From a checkpoint of a small self-supervised audio encoder (BEST-RQ): batches of 256, trained on synthesised imitations of 52 everyday sounds, one a clip.
Rows from block 8 of a small self-supervised audio encoder (BEST-RQ), named by matrix and row number. Rows with one number belong to one neuron. Each number is 50 + 15 x the weight over its row's rms, rounded and kept within 0 to 99. All counts start at 0.
After each neuron's rows are labels from the 100 clips, of 14848, where the neuron reaches its largest size: "responds to" is what is common among them; "loudest" is the band of the loudest frequency at the time of the peak. Only what is clearly more common there than usual is listed. The data: synthesised imitations of 52 everyday sounds, one a clip.
# gate: MLP gate (model.blocks.8.mlp.gate.weight, 640x160), inputs 0-79
# fc1: MLP up (model.blocks.8.mlp.fc1.weight, 640x160), inputs 0-79
# fc2: MLP down (model.blocks.8.mlp.fc2.weight, 160x640, transposed), outputs 0-79

gate.334:71 21 32 62 81 72 37 36 55 61 56 30 26 43 55 45 23 51 36 46 51 70 37 55 50 50 59 22 44 51 44 65 74 26 82 40 54 31 22 63 36 61 50 65 81 59 59 49 64 53 45 31 70 26 42 72 54 32 46 63 50 66 36 48 35 27 47 69 23 46 40 68 29 64 53 36 49 31 49 47
fc1.334:36 47 63 51 63 30 60 52 43 41 46 44 44 33 27 66 96 55 74 58 43 59 66 45 26 57 52 54 47 42 67 44 59 38 61 47 59 74 53 54 62 74 30 58 37 65 73 73 40 34 42 47 23 33 45 65 74 50 71 60 43 58 44 22 50 66 77 37 50 46 26 45 39 43 40 32 46 90 60 46
fc2.334:54 50 50 71 44 53 30 51 41 45 68 34 52 38 38 53 49 37 57 20 51 34 71 61 48 57 30 51 52 67 48 19 37 48 29 41 49 57 20 38 42 54 55 43 63 62 32 41 38 41 71 42 50 53 57 54 57 88 42 29 27 43 45 47 63 53 25 44 61 49 63 43 57 51 48 74 50 29 53 44
responds to: white noise; nature
loudest: 500 to 1000 Hz

gate.349:53 67 36 68 46 33 42 41 41 34 66 42 58 39 87 51 57 86 76 50 92 57 55 31 39 73 41 64 60 31 34 51 49 62 72 54 32 37 15 64 50 48 45 71 48 26 74 62 44 39 57 57 50 57 59 56 44 54 66 52 47 71 35 36 56 53 52 48 61 45 60 44 28 43 31 50 31 61 67 28
fc1.349:39 47 32 36 44 59 77 58 59 22 63 45 54 31 75 44 31 45 50 40 81 56 30 34 23 39 72 47 58 38 50 45 22 49 39 43 32 64 23 52 60 77 57 45 55 60 58 49 44 64 47 50 35 45 51 68 15 50 57 43 21 38 50 10 71 59 45 57 37 42 64 52 44 50 36 27 55 48 31 00
fc2.349:44 50 52 67 52 61 74 55 46 41 31 44 79 67 26 73 57 57 41 52 82 71 35 70 43 44 73 40 30 47 49 81 54 47 43 32 51 47 39 51 39 60 62 58 44 38 49 47 28 54 34 83 62 16 53 39 62 66 50 37 67 72 55 68 72 37 62 28 24 46 75 36 45 57 56 62 52 65 31 65
responds to: white noise
loudest: 4000 to 8000 Hz

gate.626:64 46 43 90 68 58 51 65 56 40 60 73 55 58 55 41 45 56 72 23 29 35 75 68 62 64 61 48 38 38 17 37 50 52 40 50 67 58 43 44 34 54 39 28 39 42 72 63 76 39 32 60 32 61 43 30 62 38 47 41 51 59 35 52 36 48 40 47 32 42 89 70 32 44 57 52 25 65 35 50
fc1.626:50 37 64 19 36 42 30 59 51 58 48 35 39 58 48 59 71 50 55 75 58 68 36 66 56 24 65 51 37 64 87 92 42 63 46 41 31 55 42 51 20 46 36 56 57 65 36 51 58 77 45 36 64 69 43 55 41 63 72 51 71 59 74 24 69 59 42 45 55 64 26 18 74 38 54 28 64 54 49 52
fc2.626:63 75 31 71 55 56 65 44 57 69 55 61 47 79 34 17 42 57 65 29 32 40 38 54 45 56 30 31 49 36 42 69 54 65 55 26 38 33 70 53 59 61 28 34 48 52 75 55 62 65 63 43 37 50 47 47 50 63 64 42 49 55 43 48 37 42 73 36 52 59 50 69 47 27 64 58 53 55 71 71
responds to: white noise
loudest: 2000 to 4000 Hz

gate.100:57 62 72 48 63 64 51 41 20 45 41 52 30 49 30 68 55 44 44 41 52 63 48 45 49 71 62 41 46 58 51 41 37 59 34 48 65 54 63 58 49 47 39 38 60 39 48 33 40 42 41 56 75 65 55 60 50 68 43 48 08 59 58 55 57 49 69 62 62 48 30 13 41 31 46 60 72 44 20 41
fc1.100:35 51 14 47 28 87 35 53 52 70 35 48 40 59 37 27 35 18 10 58 30 33 47 35 40 75 85 49 60 54 53 42 49 36 55 32 73 44 41 32 59 53 39 47 45 55 41 63 59 46 51 53 56 75 62 42 48 43 42 78 48 33 40 56 44 48 48 76 41 73 73 42 51 52 63 55 64 45 22 31
fc2.100:53 47 21 66 25 31 51 55 61 17 33 51 37 37 56 65 40 13 69 49 53 13 31 62 47 35 41 39 67 47 22 35 30 40 56 20 41 50 35 55 51 32 77 51 20 71 80 43 33 56 44 40 32 21 62 45 47 69 47 42 72 49 73 54 72 45 38 32 16 54 42 61 33 43 55 50 39 66 41 53
responds to: people
loudest: 2000 to 4000 Hz

gate.294:51 29 38 33 53 37 48 71 27 42 48 37 36 66 52 69 42 69 41 81 50 56 35 36 47 49 67 45 43 39 38 51 70 45 56 35 53 37 79 51 60 46 30 49 75 62 62 29 67 44 69 25 52 52 57 71 21 36 27 29 37 45 72 90 59 66 49 59 48 42 72 64 19 55 45 40 60 46 50 40
fc1.294:42 60 60 05 61 10 57 45 45 65 42 48 56 22 53 35 54 66 46 64 62 24 44 64 27 46 42 54 55 15 50 50 49 48 51 36 40 41 49 16 55 56 70 78 45 51 01 33 32 58 38 38 57 54 51 36 29 53 48 47 50 65 42 31 45 55 70 65 50 56 44 66 54 50 41 60 39 25 35 62
fc2.294:49 63 42 43 79 72 34 56 40 47 38 62 58 24 77 44 46 39 45 39 76 58 56 61 45 62 69 61 06 42 45 59 51 37 55 67 62 39 57 62 48 52 40 40 44 54 71 52 69 27 21 40 34 42 54 60 49 62 43 38 30 49 37 32 44 22 50 80 58 59 52 35 48 51 73 20 64 35 38 58
responds to: white noise; signals
loudest: 1000 to 2000 Hz

gate.488:72 69 36 56 49 43 57 30 58 60 69 55 23 56 69 45 55 49 30 40 82 62 65 61 45 71 35 18 49 22 37 67 51 47 33 61 60 38 47 65 35 38 63 17 78 76 58 46 61 41 42 67 46 43 33 29 66 47 73 55 35 59 43 48 49 34 48 45 32 36 46 63 71 45 58 62 75 58 51 69
fc1.488:53 72 48 50 53 52 57 67 37 52 44 33 80 44 30 44 64 54 53 44 84 46 53 41 25 76 59 18 29 35 36 44 41 45 64 82 49 58 40 39 56 54 46 48 49 64 52 35 66 24 52 65 01 51 58 43 54 66 54 43 39 26 64 56 51 28 88 49 86 94 45 65 31 53 65 45 46 29 46 55
fc2.488:76 59 44 44 35 37 71 44 44 27 42 58 55 38 90 64 23 69 79 55 45 51 53 49 55 44 44 54 35 74 51 59 53 76 28 68 66 58 68 53 15 56 38 48 65 64 44 52 66 43 16 38 44 43 47 76 59 41 68 35 82 69 43 34 39 29 46 48 61 46 51 40 47 61 60 39 41 65 78 41
responds to: signals; siren
loudest: 500 to 1000 Hz

gate.52:29 49 36 65 45 49 52 65 30 56 41 52 56 59 64 61 24 62 56 81 47 52 63 60 55 54 48 43 38 28 37 64 79 24 44 26 46 44 49 56 42 59 40 69 35 68 40 53 34 82 23 65 48 44 43 56 49 38 67 54 34 85 64 26 71 66 41 78 52 39 49 50 49 36 51 51 32 35 48 60
fc1.52:67 33 47 46 41 53 66 65 54 33 22 20 53 69 44 48 46 66 52 63 52 67 51 51 31 52 66 48 49 52 25 38 58 34 54 53 36 69 62 73 17 71 22 48 44 67 59 58 30 65 62 78 36 60 65 48 56 34 72 24 23 48 55 64 31 34 66 38 39 47 71 54 68 33 49 62 66 47 55 41
fc2.52:43 49 49 32 66 87 40 44 44 59 51 19 53 41 39 39 60 50 51 35 58 45 46 69 68 45 52 50 58 68 74 78 40 66 13 24 78 56 50 51 64 43 54 57 81 52 34 49 31 34 39 65 37 41 33 77 58 28 51 51 69 53 56 45 52 61 47 31 40 54 38 28 47 43 95 38 40 38 48 87
responds to: nature; thin (high-pass)
loudest: 2000 to 4000 Hz; 1000 to 2000 Hz

gate.190:49 60 45 56 34 40 56 37 42 51 28 59 65 33 53 40 68 69 23 64 68 58 23 70 37 29 37 11 56 44 44 69 52 33 41 48 35 48 54 51 40 45 57 86 72 81 64 79 34 42 59 54 49 62 49 31 40 62 64 66 59 55 67 46 56 34 71 53 45 47 41 47 34 63 26 52 42 83 36 52
fc1.190:47 74 71 68 01 78 39 33 48 54 37 35 57 72 43 53 56 40 59 20 67 29 65 33 61 32 27 29 58 72 31 50 85 53 61 61 50 62 62 78 60 62 45 34 46 76 60 59 57 44 51 60 52 55 48 28 60 44 45 84 63 30 62 28 65 43 59 47 51 50 52 41 84 54 73 48 50 33 44 39
fc2.190:09 60 29 63 72 46 48 72 55 48 48 48 27 52 41 46 30 45 83 49 70 67 45 55 45 29 58 37 30 33 51 85 41 48 31 55 70 45 40 44 56 46 62 42 43 58 58 53 69 36 59 40 48 36 17 77 45 76 22 68 41 53 43 35 31 43 50 40 80 56 47 66 23 55 61 77 65 62 48 46
responds to: white noise
loudest: 2000 to 4000 Hz

gate.600:72 67 52 74 49 50 62 05 32 55 70 62 49 37 65 56 52 50 57 40 53 51 38 77 31 67 54 34 54 49 28 59 93 54 64 55 35 38 67 67 33 52 62 60 40 85 48 55 62 46 62 50 55 34 49 61 37 43 41 40 35 16 66 52 45 51 59 50 65 43 49 62 52 44 46 37 63 56 24 53
fc1.600:49 24 68 41 49 39 39 55 45 63 44 45 84 52 57 27 57 73 06 61 65 43 45 60 66 40 73 47 51 54 51 62 61 35 40 23 41 49 56 79 49 41 50 18 39 47 70 58 62 47 57 52 53 66 67 52 57 54 44 42 53 39 24 34 62 52 36 64 31 55 75 48 49 45 35 51 58 89 51 71
fc2.600:74 55 55 70 49 37 43 35 59 60 55 48 49 55 53 54 74 46 44 53 42 56 84 46 62 57 69 53 47 74 37 78 46 63 53 64 60 61 51 62 44 54 32 76 37 61 60 70 31 57 15 44 64 41 26 71 41 42 46 41 39 68 51 33 29 51 70 65 66 47 61 45 64 50 63 69 50 28 11 34
responds to: animals
loudest: 500 to 1000 Hz; 250 to 500 Hz

gate.490:48 55 68 80 59 53 43 31 75 47 87 44 63 60 68 40 58 39 69 72 52 76 43 59 31 55 22 47 55 24 35 66 38 86 39 25 47 58 58 55 69 58 55 65 34 52 68 41 40 54 62 46 60 56 36 72 47 54 58 32 50 28 61 04 45 24 38 35 41 34 54 61 33 46 13 59 44 71 34 48
fc1.490:40 33 40 39 37 44 66 50 70 14 63 55 38 54 32 44 31 72 54 21 57 57 38 43 81 49 70 48 49 47 50 32 32 30 39 53 34 37 63 52 40 62 67 38 39 41 53 43 51 56 51 44 33 66 53 70 41 72 62 57 45 48 30 31 53 56 43 35 58 81 42 32 37 76 69 63 55 50 62 48
fc2.490:39 50 57 64 72 44 58 66 62 50 41 30 34 24 45 53 36 42 37 63 57 50 52 46 75 78 43 35 45 46 69 80 39 53 54 59 57 66 40 58 74 41 32 40 62 32 34 75 67 76 51 35 49 64 75 81 62 67 31 56 58 50 65 50 56 24 53 50 64 63 55 58 55 31 55 60 87 58 71 31
responds to: animals; pink noise
loudest: 500 to 1000 Hz

gate.534:38 24 21 22 55 44 24 37 52 65 73 63 48 37 48 35 51 70 49 45 61 52 16 43 32 51 36 51 69 39 53 64 54 47 40 61 50 85 38 39 37 45 47 37 50 69 49 54 67 46 40 56 31 66 49 59 48 37 07 40 49 39 81 44 36 43 50 53 49 49 37 66 56 27 57 81 35 69 58 55
fc1.534:18 49 55 50 46 86 55 59 85 49 92 25 64 55 67 27 39 75 57 40 40 47 40 55 44 40 77 58 82 53 49 36 34 55 31 55 71 44 52 55 55 62 58 34 51 37 68 49 67 44 49 32 36 64 32 67 34 56 46 50 39 34 68 66 53 54 44 59 27 34 69 56 59 61 36 68 20 55 55 48
fc2.534:71 66 57 51 30 38 87 50 73 54 31 53 50 35 54 72 24 42 63 62 48 83 40 53 61 55 53 50 35 29 46 68 56 31 42 18 33 50 22 42 51 41 54 50 73 35 31 37 47 42 40 74 17 58 44 58 60 59 51 67 39 57 42 65 42 30 50 72 18 96 85 47 33 46 36 42 55 65 21 65
responds to: people; applause
loudest: 2000 to 4000 Hz

gate.428:69 62 48 44 39 50 50 48 40 60 61 57 53 57 55 42 35 32 61 55 62 35 35 58 29 50 34 00 56 30 43 44 74 39 63 54 32 64 30 43 48 29 31 50 90 51 48 69 57 55 28 51 70 53 43 46 58 36 57 44 80 32 70 50 63 26 40 52 45 13 40 61 30 41 49 25 39 60 52 68
fc1.428:50 33 38 18 65 53 93 53 23 49 60 43 61 33 74 37 27 39 45 54 66 28 44 53 39 53 45 59 63 51 74 73 69 60 45 65 50 46 63 44 13 35 43 70 50 56 30 49 47 59 54 55 45 52 59 48 34 53 43 39 37 40 40 50 40 57 33 69 68 41 63 57 45 20 51 57 73 65 60 29
fc2.428:62 66 70 69 53 50 59 64 49 31 49 61 63 54 38 20 67 62 57 45 38 50 57 25 49 55 58 46 19 33 49 57 38 24 58 49 66 63 66 64 58 32 54 21 44 35 66 52 43 75 48 55 26 31 25 71 30 66 65 39 38 39 67 50 64 44 73 50 69 53 63 40 57 26 16 52 44 32 59 31
responds to: animals
loudest: 500 to 1000 Hz

gate.421:32 68 73 31 40 27 47 54 48 46 22 47 63 73 75 51 47 48 27 34 46 67 47 52 44 33 67 47 52 52 55 50 39 42 76 29 84 60 36 42 36 38 51 66 70 56 43 55 56 53 73 80 67 47 71 50 22 55 47 49 26 56 44 66 44 34 59 41 47 68 38 41 58 23 43 25 25 35 41 91
fc1.421:44 68 60 67 43 38 79 64 36 32 44 45 63 22 58 45 48 50 56 25 56 70 60 74 34 52 61 57 43 37 29 13 44 44 37 25 57 53 57 48 20 63 32 54 53 27 50 62 85 81 36 75 33 59 35 67 38 52 43 45 32 33 40 42 54 45 42 32 61 45 30 55 48 41 38 33 57 64 40 89
fc2.421:58 35 36 39 81 55 26 70 26 59 50 50 56 47 49 72 67 78 75 56 50 40 56 35 35 59 55 52 59 45 66 63 37 23 50 45 50 61 59 53 55 29 41 66 35 57 51 71 76 28 69 74 40 44 28 31 51 61 55 42 62 56 79 38 54 86 28 26 37 38 43 33 06 62 58 20 41 28 37 61
responds to: nature; thin (high-pass)
loudest: 4000 to 8000 Hz

gate.410:35 49 32 43 76 32 45 76 15 47 85 69 27 54 39 52 82 49 43 27 26 47 49 51 46 36 31 27 28 73 59 59 59 59 52 59 35 23 71 41 47 54 14 58 58 60 43 39 70 59 50 29 51 64 52 61 40 35 49 60 75 37 44 53 47 61 70 60 61 57 40 35 46 74 75 65 54 58 99 31
fc1.410:68 23 62 45 59 42 46 41 62 64 22 46 46 61 27 52 50 43 79 49 52 66 15 54 54 43 61 91 47 38 43 57 57 37 50 42 41 48 17 38 62 40 49 46 31 54 49 31 38 75 60 68 34 54 39 48 43 53 78 39 49 64 55 76 66 28 58 45 65 32 61 43 49 47 44 56 47 66 77 64
fc2.410:28 74 87 67 74 52 45 45 88 65 58 57 56 59 58 53 54 36 23 62 40 69 65 71 63 44 79 60 54 49 48 47 54 56 82 51 46 28 36 47 31 48 42 50 70 38 58 76 52 56 67 33 60 44 56 42 67 27 43 62 43 57 37 70 32 76 36 92 50 39 54 63 62 31 50 47 58 66 60 51
responds to: people; applause
loudest: 1000 to 2000 Hz; 2000 to 4000 Hz

gate.379:39 52 50 61 37 42 42 64 55 37 50 43 69 52 49 42 61 37 54 31 66 43 46 60 69 59 41 72 65 28 54 50 43 60 45 01 50 67 28 52 44 33 28 43 38 52 55 60 41 51 63 72 51 65 45 47 60 88 12 99 53 20 33 45 57 41 35 54 41 67 84 44 50 67 65 59 33 38 43 48
fc1.379:36 69 58 52 51 46 38 72 38 48 41 65 53 37 74 70 48 64 72 48 50 83 39 64 52 28 13 51 50 47 47 45 44 50 67 66 74 42 45 48 45 85 28 44 31 57 42 34 43 44 62 35 65 25 47 62 36 80 62 59 52 16 67 24 70 54 56 56 56 41 46 59 23 50 42 45 73 70 57 21
fc2.379:67 45 44 53 31 51 53 58 56 68 33 44 51 59 44 67 50 59 54 73 76 19 69 48 64 56 55 38 32 74 67 56 24 48 23 45 35 76 74 40 54 43 68 28 56 73 75 47 46 74 19 56 59 44 48 71 75 20 61 56 50 47 22 76 22 44 60 47 68 58 46 74 43 56 53 63 52 37 25 55
responds to: animals
loudest: 500 to 1000 Hz

gate.500:36 61 45 45 51 25 23 66 55 40 45 32 39 45 84 34 13 40 44 33 60 45 62 53 31 85 45 43 35 67 59 31 60 51 57 59 42 65 65 67 43 62 58 45 99 73 44 49 49 59 83 39 32 53 37 52 51 38 54 45 67 52 30 52 23 25 74 47 60 53 37 28 59 70 45 44 56 30 37 41
fc1.500:87 66 23 49 85 45 41 44 61 66 64 47 39 71 41 50 36 56 16 45 30 51 51 76 24 57 16 47 36 35 61 86 45 72 47 53 54 36 26 48 58 36 46 37 32 26 43 52 56 60 41 45 66 53 43 51 57 62 55 23 41 54 44 52 65 49 40 53 56 45 46 70 62 61 53 49 51 30 72 69
fc2.500:44 43 71 55 19 29 43 79 43 29 59 35 45 42 75 47 24 70 37 27 59 47 72 47 74 61 68 34 38 53 39 57 30 45 58 22 45 43 60 64 42 54 70 46 63 81 63 65 47 44 65 16 08 58 27 32 61 65 52 53 57 72 44 59 58 43 65 67 50 44 48 28 49 71 54 35 64 90 56 46
responds to: signals
loudest: 1000 to 2000 Hz

gate.223:67 46 61 49 26 40 55 56 22 15 54 42 68 47 38 43 63 50 46 21 47 63 50 23 48 52 56 12 59 47 50 45 62 27 56 57 74 57 56 20 61 65 41 56 22 75 19 75 46 48 41 39 61 25 37 06 37 17 39 47 33 43 46 30 45 50 67 68 76 66 59 60 80 65 54 28 42 43 47 71
fc1.223:58 39 49 29 22 66 71 71 46 42 54 32 77 58 50 62 22 24 55 39 55 58 82 42 71 36 66 45 72 49 53 52 56 43 39 40 59 53 59 64 45 13 64 46 42 59 44 59 62 38 55 27 27 68 55 48 37 98 64 51 68 59 28 29 60 42 64 46 48 24 73 37 59 72 55 29 63 43 26 49
fc2.223:80 42 43 25 66 77 42 70 49 44 38 79 27 44 53 70 59 69 56 47 41 33 58 46 58 52 72 46 39 31 60 62 63 73 51 35 33 43 65 61 49 42 74 41 71 53 77 41 66 55 41 36 45 71 76 50 25 38 49 64 67 52 59 42 34 32 68 92 60 31 59 70 63 30 39 53 75 53 71 63
responds to: signals; phone ringing
loudest: 500 to 1000 Hz

gate.25:32 44 58 69 65 31 46 27 65 66 59 76 26 79 50 29 69 48 50 42 51 52 31 62 27 36 37 58 68 39 33 68 27 60 24 53 71 45 41 63 72 50 42 62 53 82 45 57 19 56 35 55 81 55 56 67 80 44 43 71 53 59 55 38 45 38 46 66 29 58 44 58 52 36 45 74 51 33 50 67
fc1.25:64 21 32 37 69 50 45 52 69 30 43 81 52 57 58 35 48 55 46 54 58 20 70 56 47 58 62 54 40 64 71 79 71 22 70 24 44 75 69 53 21 51 45 35 53 40 68 38 61 38 28 43 29 52 65 39 55 45 45 60 61 67 39 48 84 42 30 54 35 45 75 15 56 67 70 73 71 77 49 68
fc2.25:40 75 82 41 57 35 30 80 44 49 36 57 66 84 40 57 32 55 39 54 39 57 50 33 60 62 60 75 51 56 32 73 91 60 71 46 49 44 25 71 49 31 38 71 66 67 58 58 39 26 36 40 48 63 57 34 40 43 24 46 57 51 53 13 56 46 57 47 36 34 40 53 53 30 33 59 82 48 41 50
responds to: animals; meowing
loudest: 500 to 1000 Hz

gate.249:66 59 54 58 44 30 63 36 44 56 50 42 59 35 45 62 75 56 45 66 40 31 38 21 30 55 43 46 61 20 65 65 46 47 58 69 62 48 36 58 64 45 68 61 70 84 38 57 48 56 63 68 55 45 47 59 23 44 54 69 47 54 60 58 18 38 53 53 66 35 32 37 42 59 62 41 54 67 73 54
fc1.249:44 55 68 53 57 68 56 54 38 46 52 49 54 80 61 61 49 52 75 25 32 72 37 75 60 16 53 60 43 70 32 43 52 59 35 47 42 72 82 51 35 24 80 29 26 43 37 46 61 71 66 58 55 32 48 30 49 77 29 26 58 45 54 65 36 51 71 50 63 50 37 41 34 46 78 56 56 82 59 54
fc2.249:47 35 43 53 52 59 33 53 36 71 41 33 53 67 67 47 58 63 47 69 64 76 52 30 32 55 54 36 61 55 56 53 41 51 12 51 44 50 44 49 54 57 31 55 68 24 46 58 54 65 57 29 45 59 43 78 49 39 67 56 25 43 74 28 63 59 32 42 52 33 38 66 76 46 42 66 44 74 42 15
responds to: nature; stream
loudest: 500 to 1000 Hz

gate.28:34 57 44 66 51 38 48 36 37 27 64 41 50 54 53 59 40 65 26 59 37 51 58 46 59 42 50 37 52 46 74 46 36 64 44 70 47 41 64 55 29 35 59 56 70 75 70 34 45 56 70 29 64 66 59 50 22 45 30 25 71 78 51 33 54 55 55 64 44 53 32 47 56 50 47 78 62 41 32 66
fc1.28:33 69 54 52 45 71 44 65 64 66 54 45 66 65 69 64 23 57 37 56 82 58 68 73 51 39 71 32 57 39 67 60 66 72 59 46 46 42 41 35 38 36 55 14 39 49 61 50 58 57 51 31 57 25 45 32 42 42 78 42 49 73 54 07 39 59 86 74 78 50 24 58 58 60 53 24 35 44 36 53
fc2.28:33 64 68 72 45 68 51 42 59 47 47 51 41 76 25 52 41 54 50 60 69 52 43 19 55 40 36 74 39 59 43 43 56 75 67 50 39 55 12 31 57 55 48 79 39 55 33 28 25 30 64 65 56 48 54 43 67 62 66 39 58 00 30 54 29 47 25 43 42 85 36 20 47 54 50 33 70 33 51 35
responds to: signals; siren
loudest: 500 to 1000 Hz

gate.519:67 29 45 56 68 44 33 53 79 48 39 42 56 65 49 71 65 39 52 46 68 58 51 47 44 37 73 75 25 50 34 59 56 24 52 35 46 42 63 64 64 24 36 44 43 54 45 43 71 43 55 57 19 60 56 49 26 65 35 31 47 61 84 77 57 36 29 58 39 58 35 38 55 02 36 54 44 54 37 42
fc1.519:39 60 22 40 48 51 45 35 71 25 76 38 50 79 51 37 66 58 70 39 58 39 46 55 54 50 54 76 67 36 28 55 28 68 48 68 50 41 77 40 53 50 63 20 06 36 58 80 39 30 49 72 48 87 65 41 67 49 49 36 31 41 40 55 68 47 64 43 48 58 23 70 48 55 76 50 30 44 62 45
fc2.519:59 74 44 47 63 76 52 66 62 54 37 41 59 65 23 78 50 27 46 60 74 38 43 57 49 29 73 38 63 35 43 30 52 35 55 52 35 61 44 60 53 45 37 53 83 47 48 24 35 61 42 37 57 48 54 43 51 56 69 32 70 81 50 52 60 73 48 53 70 74 44 33 52 33 84 61 50 68 49 57
responds to: people; footsteps; muffled (low-pass)
loudest: 250 to 500 Hz

gate.609:44 25 64 59 64 44 70 46 74 30 19 51 68 49 58 52 45 52 51 43 73 77 44 24 50 39 63 78 23 70 65 40 27 43 53 37 44 33 53 59 70 78 66 52 46 29 31 52 65 49 53 42 34 42 60 66 48 42 59 45 62 57 54 35 40 76 62 48 45 45 62 56 56 62 59 60 39 40 62 27
fc1.609:49 68 26 35 72 66 42 63 42 33 58 35 47 18 51 47 26 53 67 57 60 45 42 47 42 28 46 43 36 39 57 71 56 50 65 54 57 68 71 71 49 75 31 88 26 57 62 50 34 47 56 53 43 44 33 63 45 45 49 31 40 18 75 62 20 45 63 56 41 64 46 24 47 50 44 57 71 50 87 34
fc2.609:41 32 45 36 49 16 65 59 54 69 48 34 75 45 23 56 29 89 72 33 49 49 13 38 43 20 34 49 44 32 63 30 23 53 63 44 56 27 54 45 28 67 55 53 67 39 13 41 12 71 81 58 60 65 58 56 31 51 49 61 15 41 34 61 56 71 56 67 31 63 42 78 45 51 31 53 75 58 33 40
responds to: white noise
loudest: 4000 to 8000 Hz

gate.215:32 69 49 47 62 56 37 57 55 42 29 51 39 54 40 34 38 62 26 34 52 43 69 60 84 50 37 64 44 37 44 49 54 72 51 60 26 34 64 58 73 57 69 46 55 51 72 01 45 77 69 69 54 49 86 24 39 36 58 59 52 44 53 45 65 52 39 57 31 54 59 52 57 57 29 81 83 38 74 51
fc1.215:74 57 73 76 58 44 70 47 51 63 52 54 47 57 29 48 66 53 92 53 23 69 26 42 53 61 31 28 42 70 35 42 43 23 43 41 55 45 52 47 54 57 68 38 55 43 27 39 41 42 56 57 63 35 59 80 62 64 59 49 64 71 08 56 55 47 59 57 48 36 38 61 32 44 59 30 48 44 56 98
fc2.215:85 77 43 54 42 51 55 24 60 20 53 13 32 72 33 42 46 61 62 13 62 46 51 56 43 61 53 70 48 69 62 57 55 53 65 59 45 45 39 54 27 39 17 55 44 57 53 78 57 45 33 41 41 41 32 37 53 44 63 51 24 36 51 57 56 32 51 65 42 58 62 53 68 63 40 54 28 43 36 53
responds to: white noise
loudest: 4000 to 8000 Hz

gate.250:56 62 45 44 55 51 32 25 60 29 65 36 38 38 73 39 43 74 63 44 65 48 43 69 84 57 64 38 31 30 50 70 48 30 63 22 47 65 40 53 67 63 67 36 76 63 35 50 72 36 39 57 31 78 19 34 52 31 38 49 71 55 52 24 67 35 30 53 55 46 33 46 53 35 42 37 52 70 42 52
fc1.250:64 62 60 38 53 44 41 46 58 63 41 34 45 36 62 44 56 44 72 46 75 64 67 70 51 61 66 48 36 42 31 27 58 46 41 61 72 53 48 74 37 47 40 36 70 70 27 38 76 54 31 69 66 49 52 34 90 29 54 40 48 63 53 79 48 33 30 45 89 33 47 46 55 49 83 46 59 30 40 41
fc2.250:69 26 31 32 56 56 35 39 30 47 28 43 16 54 51 51 68 46 34 45 70 29 81 44 38 47 72 56 34 60 89 64 66 79 55 67 54 50 76 44 48 50 65 58 52 48 21 36 33 77 43 33 64 31 23 42 36 45 38 58 31 26 57 72 65 62 73 41 42 60 50 63 78 80 51 39 54 58 46 54
responds to: signals; siren; mains hum
loudest: 1000 to 2000 Hz